config.toml
train_examples = 195000
encoder_activation = "geglu"
encoder_moe = "soft"
decoder_width = 128
decoder_positions = "learned"
Rows from block 12 of the image encoder of a small image captioner, named by matrix and row number. Rows with one number belong to one neuron. Each number is 128 + 32 x the weight over its row's rms, rounded and kept within 0 to 255. All counts start at 0. Numbers have three digits each.
After each neuron's rows are labels from the 100 images, of 14976, where the neuron reaches its largest size: "colour at peak" is the nearest of a few named colours to the mean colour under the peak. Only what is clearly more common there than usual is listed. The data: drawn human figures in many poses.
# gate: MLP gate (encoder.blocks.12.mlp.gate.weight, 768x384), inputs 192-239
# fc1: MLP up (encoder.blocks.12.mlp.fc1.weight, 768x384), inputs 192-239
# fc2: MLP down (encoder.blocks.12.mlp.fc2.weight, 384x768, transposed), outputs 192-239

gate.313:140165068090155124137108117097125152116146165174123170069177121128151163168089148048159129141186113135185178172138184132131099115117121160148120
fc1.313:103130164117084092097164136133095152186179105181103086046132127082160105130071104093139129209210123160194117132139117140099142104103135152150156
fc2.313:112062179118087150104137158118138109124152090088131130119148167192086109139099152117134082112176157097095184125134112098102185084165159065109152
colour at peak: brown

gate.630:162167078077132095119117074140154157081136189109162115118136084136139174145140088124145118098187132143118201169088134117117119169080090176133163
fc1.630:190120107125122150176136147126158186131100135123117125130117139149136104219119156099160153091121106176115119117109104147106155108116140137152114
fc2.630:136178003126128117156078119128144130088107101129152123123225108125125136127123113142142128104104135146101209161124121165137119112115100163141153
colour at peak: brown

gate.481:108188082140188123140071158159174095105167152094165130113149123141104199167103157095159143152148143181155186197131172099152131173077146104118139
fc1.481:110095131132139107167141088140146150140103131173174165111163159101131178120119119164098092082088152136113130098195174156109149178102126116099100
fc2.481:123091187183128157159135067143141137162107145136129129155037127121128154092128148129071112105130131072177126147105129103129090168114115129097130
colour at peak: brown

gate.685:140165103116137090095115148139111168115153149114126116050180089080139176199096124088194121179183132132158167164151182102086089134121118133106128
fc1.685:178125106093124158132124178096114173088121123083196108116099124116134064121139091167157094090097164109104085119088139123142173157188060092099126
fc2.685:118140082182134123164132036144139111135112157103100139145212110082118142124111155108173145147108104171106124164133172137159083111083143176109205
colour at peak: brown

gate.379:126126108108163102161078078114171099147128207170139146100166131105099241120184130074109071114142151178137173173143129128090104132092163183117104
fc1.379:163119118100146183165127096141177155102101090068119111136106145193114052148115093180174183107107106113086079109103130127155109111160112079185100
fc2.379:136153083147090047145146065164122170105065101126128119121172141118112138134155111132112093173099108162140170184152114160099135113151126146097150
colour at peak: brown

gate.580:100178084102111079117136098125140137165180145144132143091147084119115197155129119083140099156142074154107186189118140075143088147123096170070109
fc1.580:174114121145142169127152076143133154104081122090135108162113101171187140044156122227081110128137147116092133103140098172169130159145156150111118
fc2.580:111121214155101108135187078119125139104059180183130084141087135112161177096158137116071125168122128132190128146090105121118092151097112155108143
colour at peak: brown

gate.535:144203061136121087169089117130169155087164180117122161123155113138137138156152110088140138150180089176113166142098169154085126115114112101106146
fc1.535:143089133120149089135174074083146123144071085117120099144111083178155171040123117159112065076085170153149164152165142172151078095112141115136157
fc2.535:128117194103081136116158184087113142125150167160105124072041115128117204118116095135081081179119120084116104195160129104120093179131152118133156
colour at peak: brown

gate.561:137182128137149122120134132099107101147147173140128132078154147114162175146094080080162126162177124182163194179095195064146095134127171195078149
fc1.561:137161150118112138087159123104076104135115095124153171138138093082108150140099138111144169119177092102174145129181163098197130139085151135098147
fc2.561:155097186077071144103154121149116153133110182156100097133095124144172104115081130104081108151145094084151042070177120129117133134142115108135118
colour at peak: brown

gate.764:156182094099166135167063088164165105089155165137153112113173110152100178146168113126112102150141118125112208216100153101099139171099114153131101
fc1.764:133163092084164155093100174135091135174121185126104145141133154141101097151107105147143060121092158126142153127178123113128105161192133131068138
fc2.764:118095214158132137079156113126127106144167204140069146124068085109150126091132140142118112134114086063134049120116111130115160174128188113120099
colour at peak: brown

gate.18:087137110166171126133175102103162071123113110097145145179114131138105137122140163113094133060130167132119134148130168105126138108136121130165086
fc1.18:114104149150157106132128129104108122176157093169147136090112101085073122106092143106135142132155158119139172100219186083096086106125201136144117
fc2.18:124117173125122139131101131120099113118100130184094150142064123109153110118121134087114119138132140092133121132132108158126133152158113102137134
colour at peak: grey

gate.109:129183098108134100122102114127127160098100183156104146115157117124129169124126138134154082096114134117118194195124154136075087135152139154131113
fc1.109:095086090133139077134125136144070127200160163142084097140141169092113188120182144132127147100103135163174136118171147114106159101146142153062122
fc2.109:128104223127152182095169148115127127175165118124131141105056094144090106125100132122155125110127148115108056126121138088123119125136139112148092
colour at peak: brown

gate.667:123175051129128089136086110127190135091150155132126145097185097137153162200142131071128119130164073164146165209085132150098125126168092189123135
fc1.667:175111130092185126178124090130153078090153112143144141202089161147090125098152183160103101095104134126169152094136151108162105139142143136154091
fc2.667:128136177146115132129150143124126154151142144174141083105068149103145156151142095110126141196148104093153051111111137122124116212132114143166121
colour at peak: brown

gate.528:123170115107185163137109095132118085122152127125182117126199139108152192135153095107138138106122144147192153207112179078096086166088120102152116
fc1.528:132148182173100143131115132089098102129131076080160126162105105146104105097118137133167131156103175129091135103122148081095155089118128101102129
fc2.528:087093116146166148182104178107154148199157166161080146173149122144123169112171144177058101124132133114126148156134109118206168177111171151117104
colour at peak: grey

gate.238:149170054083192106187062111172193093104147129117139155123204080126173164138159122076139130108163109140151176214082182150145086180145133164142099
fc1.238:155185123100134115140122138153160157112105091076170102122135139129170143121098130176121119155152170128155097118134084135177135129136087135188082
fc2.238:168197118136219124176085144151101072071093042085152190118123094120105112180091139143157150145120160226114170172117161141130065122134083160192117
colour at peak: grey

gate.703:088137065141167097170054073123135124123161178106159124124194107126160161170122136118104080120175143167134161206111126118086105120082094143140109
fc1.703:154126122118103096148098081137144148087122108125098144080139102075113168167105161117145147175179112112128173167120110156110121117174108195130148
fc2.703:118149117125120098118125110138129113137195101120164130090139145146083092161160147146152090090134107165095166207134109103120106059151114152105124
colour at peak: brown

gate.337:136157114129199081130122055122138117098147131128124178121139126105110179173124121137138105180122114114136159176128150107122080119126123140135095
fc1.337:088113119127085117135082099185150158146129115142115129086151160119103165114111089152076088070128160098110097121110131144117126163165123120148180
fc2.337:142112167144113126105131112127139123166160182140129090105069160127167126160108178095123144158189065105091144134088144078081117114106147137115170
colour at peak: grey

gate.174:167180116127153086115109178162158107123137122168141151055168132130098162234083098072145108138173137116144128135119154118112105143162127174112110
fc1.174:121139158112097100086123202159084127169160080126129119085145149093107104198080083042193115168181117118075122155154139162114109088152101129155131
fc2.174:146105089098123079130109132098108113100107085103126150173174155161113114108117121140169133110092161167099143061174155139156169068100113052128136
colour at peak: brown

gate.533:148169065109174126228100128131120154081115114107115176136143111171172168146187121150123164075118178142138134179106111195169132173102090128159091
fc1.533:122129114136130120020128167113068128183168159132098132058158146131093122195080127053133119142186058125158147140179169072073170083165172115072184
fc2.533:091141125092097148089150147079145162167155180130142122181162164137145134058145099152134130103116119085137045058137163110140149134091161091121069
colour at peak: grey

gate.169:133155065110114099157076081129157092098126195167131134089152101143126186155091140136153123154183133174129194143096163136137111153123084184097117
fc1.169:062085120150108168099131102098117090116101187140098141170166104159113148048138110170143143095162191169119160074208155083141147131166166146123139
fc2.169:140074193114125133098136144107125171146151189129124137130060171127144136119134114119131134126126129080143025078113143111127159138133150078109099
colour at peak: brown

gate.520:142179087091163139133107123133180133082121199167122103108194132114119203112139157101114094137136150108125152197136116126101114171099090136130098
fc1.520:145141181143112137151105135111184118151110133093111114088102157094095069123154090087134187101159059113126165125113086157131131146144162143129188
fc2.520:152089052121125148143078133143138113097148112144114128076198151155110118169147174173092116100128171140079204159111072135140146125161128152095134
colour at peak: brown

gate.199:121144065105131077109128120094115093159173148180123160120181107134134140194131142054139097134203140123116130148072160104100118152134089141136120
fc1.199:155115111089123055082112208089105160153200070184138128129124137075070082185091076062178085132170121144127086136139177133131102084099119160139107
fc2.199:144082082075084148131104147134145157073158098064120138119103183201159109115104124107144147062104143128087136111142114155159200100159111049105155
colour at peak: brown

gate.615:071182091100159103113080103163144142095166150108124164076200158165137157139169147140072091087188064118118171140127158088122094118133121107069119
fc1.615:104138098097076057081167124064149125151136148126150072151089138143126146143114136109114119108135151078071159154089125113142129123099154094081150
fc2.615:090118101108105164162067106145152131117150124132127119147131105126124134149139121109088101112162137107133200152135102135155124185147116134133135
colour at peak: brown

gate.470:073193074138162099117103104163131097114167131125158135081158094149150169146100119063180067149141112131128136148125131098144110172138154179137086
fc1.470:151113163145147112114145169156150149135201152118130153057091076125106150180163138098212121133111148116178104085133126155114078160118138124121109
fc2.470:126083032089118140131111192109146143145190076064113157150178157142124131138123109152154131094120122147070097125155146108218211102110134080117151
colour at peak: brown

gate.1:096132085091136110140070104116108119154120184175179152073172129095113202119155068087125058162141134126172183152122165100125135141178126212154127
fc1.1:121149090128141186136097082143121152084168097139135169170096151154140070080121153233135159061074179146110129072085091108178099122116074055164103
fc2.1:115152108156131133125148139153114161146138131174172131102140120063090140151142084117160135212134105135186068146112160106118093129144165189161091
colour at peak: brown

gate.641:126194083100140111119134087087144094128161123181112138129197143086139188155107132054143103118155125142147132193063142130101087113138146133091155
fc1.641:142107090129147208115094102159160101103153159120115167184110104111120154110158162188141136142136126150080143130154135118150129172154090160104079
fc2.641:090114187185131132125165145098124142156124203204114110154113112079101152097154110136093093187128122102196056117119154128125102158112146177134098
colour at peak: brown

gate.131:073131061121171117107127116136182092070159142117128135111170086122129158122107108112148101139136109158146193211110150133107089134120149153086140
fc1.131:174106153098153098137123168173105116096119162161128169142115108083158121111167090136108119185088130191148093095151096172152119093190118147120086
fc2.131:152101196126160118127148124121120127137124096103095125157034157147121110134100142153150135102118149125128141145141159140142171174115098102124118
colour at peak: brown

gate.193:150182125099130140158094113165123151125149124101136112108164132107111135203087131068158132140160100113136172176074154137154128129121139172132161
fc1.193:102146086103170134168131128124122085143151162142131135185153137129149165064159119183103133086128176123154178164182126093122100148101108137083086
fc2.193:097098211151084158099169158128146117148169183163114098146064152120116176108128130121084095152162122105160071140119111091101148153106147162102130
colour at peak: brown

gate.532:124158058091103090129125091150152159109169204124107145073154149130120149185117135044149072145131120100160149138114140156100120170171164164127114
fc1.532:066166143185156146127152150164133151133139168100122174181090146146138160058127134174058137040146189143149165142141163088101156134103094116074081
fc2.532:092103191158117133101147147131132129139139159202149106145101117068119131147129107071110097190183103095166111128125158114109084189109141177134119
colour at peak: brown

gate.435:036135126164155094139153083108154075129109133097107120142097124171124124064136175125100100084122130080098188142121101128133120126079111095079122
fc1.435:163166167171156111097132109169109177103139100160151093146142085108172097146136099085093151130204141127121157158153137158138116133178180179141107
fc2.435:146090161171101114101123169080080099120121101174126115167141136150097150129089148097142134163148182111128166062132169105137127105099105089113107
colour at peak: grey

gate.619:110142060081167107132115137148165115064155172126154132083176078116140202197132146110163113134149076141146179203119120144139083174134147142134114
fc1.619:180168085108136148117154172173162121113139120102169123096128148151082157197044135035148128155150161184127103119105118164119128128138070095136132
fc2.619:146175057121164137131101147114121103160128089075098150143255118119102119130122101144166137107126146178089144197152157138192122066123189116108149
colour at peak: brown

gate.232:150139120173178141068154150143158090137151110135103162094104064113131093152162200148145135095136134153140114127171160079137110179163103122144061
fc1.232:145106116083068121166111107115131147124169125146144101084151163118171134164147124144124110154104075050133093140103069151113171083143170139135174
fc2.232:125137124185169111143150126111143108151123091070150135142191151152076130159114128144130147103115128154114138117125167098122132041076119127137131
colour at peak: grey

gate.583:125185069111142168154115088125142137081082105112178118137160127121099124147177147101162141152133144191161169162104145109101102146095139141129097
fc1.583:127118151131140096131126107147154105140137120125128141058140164129124118156153140130100084091141085085108129142094131129138159140132091062120181
fc2.583:101106235100116136066145123117174115139166146139127106123063148169159084120106156098144120101162070053081122119129115093062185113127122081128144
colour at peak: grey

gate.123:163203124092096085130099096117175123139152162121166131089209141149142155210138128090151106094189100129152186199087161089118140183107132169101131
fc1.123:171146172091091099159141176161138168093140120160152127103129140073133132210116152113130171123176151173112100094136136176097123143095097121179130
fc2.123:148144057099109119135118146143116128076101077064127150142225133162117123114107114112137152074121163168113197133168142126129149073119131076110146
colour at peak: brown

gate.98:171144136089142098165112105087179140082146123123167109112155103156152181174093077091151138167167097109096164164060136137116105169073109130164167
fc1.98:129124152115143167081117181170131167114107100136101117082142115115171100221062159118187161143118106141086137107107104133074109126118117088128127
fc2.98:163165022116149070169065121142124106100119077100136169133220112155121114180130155125167138112123140158085180137121143169183111079134109094135145
colour at peak: brown

gate.339:143171087147129094141131136106138133140091097110106103093152144132142153191113142094187141116187109101119088097080146172140120096084152114139143
fc1.339:175129151159150083151153165128076106116113111168142094111136163073092128212042158079144087189205137133164082102094154165147098124122168140084141
fc2.339:122126117181174109156140082086123139136093178133147079174122125102151122108141078103141147201121129106177059133164163132155112160059140150130099
colour at peak: brown

gate.704:083140070084144092132111136148180145099179191158159108082206132124133200111163129139171101150116099168172156178143160115137113186117092104112109
fc1.704:162132161079147131160162121141077097160059125142141163075105121089096090135072080060138186122130149162140120128091159160102102097123124115116096
fc2.704:161118128124135073099140140116113118150095120100136091133108175127169061119099115100123168122140107118112085084133126110146197091079134113127188
colour at peak: brown

gate.153:132157078111173098127078092127164146099181165141142122069205098151157161183076108109137123146173130140144198182088166131103105154091102138106109
fc1.153:099099087119098118107136119157159083176154136142143184137125118128129162027131091137132070094128154132138127100183138094133171116129190155071112
fc2.153:099108218170157170120144145131141127151167171142112128158080115115096133116124164109097119132134086089128084099107155092101099174122155148139086
colour at peak: brown

gate.215:129117106137133104088074139108101092169150132099143099093127106168108140193094108035143098169131061119069163161099145111104139083093095125118165
fc1.215:103158129123165105098120107068113136160146166127094127179148142134134122044181162142118098120138172160152137088187094095115098138053180166099138
fc2.215:154156111064148129084075184155120148126191100087130160108143121143143098110125127122205122113117111132086074143141141148166139139191119065134095
colour at peak: brown

gate.351:122168148101168092161084086171136077121078163162095145187152109100150148040179125076080101152153155089185140111112129087067059166152163131131082
fc1.351:150083105139122142106157099094173091149143155162122146041089126176088126156099127065178127144152105084085138146095095099128059132145147115088152
fc2.351:126124078082163128129100152070148131137117110100129159163183125143190062148132095145169177095151166091123159038134101168195171148110132094148104
colour at peak: brown

gate.194:106158074128152106154084070130166152102153148099148119086159120111136191159099119078161146142149113140098170187069150130135094125114092181128098
fc1.194:184115117145134114185109113123152100130096113078172140070084132113110128197094093138099123118138149149159155141053114124143146115106093140159150
fc2.194:159159061124104075201066090141126112097076077121132139085157115113109120167162114151157125157116143181123166173113119145193100107137102146126146
colour at peak: brown

gate.461:106188095159183095151094106174129088074121114165140174096167119148115140168115144057188122141154109159153174160133123088071064168147134160126126
fc1.461:112133147198196109062183125120095059137116081177129139165138093082058147141104141124156134153096122156146112136142138096094104120156136143160114
fc2.461:127122082154130079178130153118100149105097083108140114173160146110064123141126099155142096116078194197157120147168140152158152120104120150141117
colour at peak: grey

gate.118:146197098133150070151115101108147111142139176126150136077177087120145193187097147077188092138149142171148177179116158161128079121127128193098121
fc1.118:146116093126160180147134141134147165125105101089175119180132156152111123099160153198106125058070138139100090120130079094175111169154076150149144
fc2.118:102124174160123147160158090107132171139082201169139115157113125108157133076190107144108148157116121122192084103106113164126107202104128175150073
colour at peak: brown

gate.486:145149060095137081120100154111126117083142152147169120108181084129138194197103117065156101155149111177146188154082197093151104147119098092131100
fc1.486:096083109165124176126136082157144124126133114164141171196116116163147148000231136221083094153096158137130120130155132098118121130159160125107092
fc2.486:101105174186166137132202131124141126136124196158123084198099116104113189096143145120098087168149123088196105134126152115124097187074096170101108
colour at peak: brown

gate.101:143190079121172107143107069187115081072102142140143166148171086105084142156150180126099121123128113189117178208131131134122089182128106181128109
fc1.101:138132111158169131110124101150091088101125130102142146190103130128124144112151191126122149164091163157131145121071180102083128147095101158166115
fc2.101:163176005112117097194097114119082133068061064124129138162172128106107143147104116139098117136083175210166187164138145169162105095101068172138130
colour at peak: grey

gate.224:128157105103129096182063061151166111087161123117115126137189129181104207110183164109120143087129108164135210203139187115084091135109098120087113
fc1.224:140174105136138103130103136091115105114098128127177164123150134172137152190098095110180173093166129137138148105068135107149121184099099137107105
fc2.224:123146058107124168157062159123118095128100137173093147186155129121146131105140119131106101149101158136160112083156161110140118151062089098158120
colour at peak: grey

gate.316:114147111112114129173096090103107106085067151141150116140137156115107160176137106119134128170124163157189125166129189118083136095080145127142126
fc1.316:135088126143132094073150122136112087196189154177107124126098149116165129105128137109136115154145093072160102097179111140156111091192185121097155
fc2.316:125114198075116112075139128135143094124144074103126132128086109159095070149097148118200133069111155148077083089135118119095157110123101071152148
colour at peak: grey

gate.361:125179121097161141171095096121129152133137105147187170150167143102101137162104115068139134145119114169132147156114172111139102119108159166125115
fc1.361:139112118153111191167121183125088158117127105093128147209149135114142140079090112114177143162120178157153119094088154149119065112042128197197099
fc2.361:152123085108144104193126143123107138151127111126102160125165120111108142131154117167134141121085150179128107122132129189185093108148155159123101
colour at peak: grey

gate.323:138117146122108125069158114075141106175138155112133095085149125101148173225087140053157113140146088118096125138105161137048146116081101110123144
fc1.323:176125140154120069121122156044149097169127091169108158077134116185128102144081170076127121144125091077069123115108161119091087137062142107137169
fc2.323:104116164131143148168191087111127125133083189169077106216091141109129182046143138111067081137106122137188080095161090128101100150093123160108129
colour at peak: brown

gate.270:141171120102167082130105133065112099094091164152123128059148100102122126137109090062179135197153085107126117128128188104155076113117149137151112
fc1.270:170085162109118094092106124088094131182167121170109118103118110149110133251066099009185168182160070075127103115108183089122130116148140168093144
fc2.270:136126076096168185097133159151144134145165084071111161127208110155154056114133127179126187076126143139081135048116129146138150109153154094156122
colour at peak: brown

gate.585:124198100090121105134091106150098115071098148109169105122169125121135170144157139064125101154179110157161154181138171108129099142158110197102104
fc1.585:105122114107126099068162126165069124152184137122089105079127163117093162122102136097080103182174149170151103094177086078158148086138207168077160
fc2.585:098083188105162188118167163116141112180141121112123171155088126143142149113129173118129114155136107059110094140097108143130143160148164121145101
colour at peak: brown

gate.197:145151148074145043084141123096090123099176142133140129104102106135130185175093154068158040127105089124139140162096110133143150101130074078100127
fc1.197:159102108136092114149107173116108193143177128112115117057120204142209152157065074133142147144106138103071133171113092121144128086166128109134146
fc2.197:107066157142114115106146159135124133090152141178195101171059141129102137145143118091114138173129181109193142098122125116117150215159088125135089
colour at peak: brown

gate.335:123193066077135140173077096143154136091107164115119147144203103137148165160116119132134136061158117129117151159114163156118136140077137108155130
fc1.335:162124151150116187191074108144117147137063138076118120186147142136149096085140150173153124112139128112113081128144148173137092182173084105141139
fc2.335:177162103153186162206089132160125112095070094118163172132160092136129139189100146118118162140130137197088196178111122133101086141138103152172112
colour at peak: grey

gate.10:171135053142131136153050125130129144093158173097146157088180097135109154196111154095174108129194086163149169182064171109138146149102115137126154
fc1.10:125085167168154133155107130185104134104140059074139136106116117164096125214143122057138127156150129170103137141060106161099154167153123136161139
fc2.10:141146041159143103186115091141121109120094080114138147144220126140097125152118137131146143126093164160083217167149121150149096079122109166135150
colour at peak: brown

gate.570:168197072139157084171065150148172152116141117105183151076197099160131185240110083077146090145155123121147163163110166137113115172096121122141149
fc1.570:197126129088159089112106160151142135139132076081104108102083130098157120208076153049168153105139124133044075093113189104138162105146150144131118
fc2.570:126129052095113100146108090116117127108092114101133125136223140149135120117140128131160135108077148151110203145164111153170140094120103083096143
colour at peak: brown

gate.503:078139113101181138145098146123111111091160181131092182097138126179083189131091109092118099148166086112142181186120104088097076174146138141136084
fc1.503:133171097128116159122123064165156178143107151122126143206124158102110172093143083196088108118131141204177109178151143157169162104073084142116185
fc2.503:133095216123076118089123155107109086117105137173148140147069106135128142138120127076137098147161156139177084145122129093109163171114116125115153
colour at peak: brown

gate.145:081105102114139146164103060081209099126121136161128116179143134141145138076154161180079087075117105080090128155138082095126144157073095097097120
fc1.145:207164120083138135144130164151099127157131114130154127101149105100147108184133072091182104128174146131156112117133091127188096172192176179160142
fc2.145:116105107170103114110128103108081116107122122140128128180183141164085191112094121122103085115128154123109214115153138127071146096088119082119124
colour at peak: grey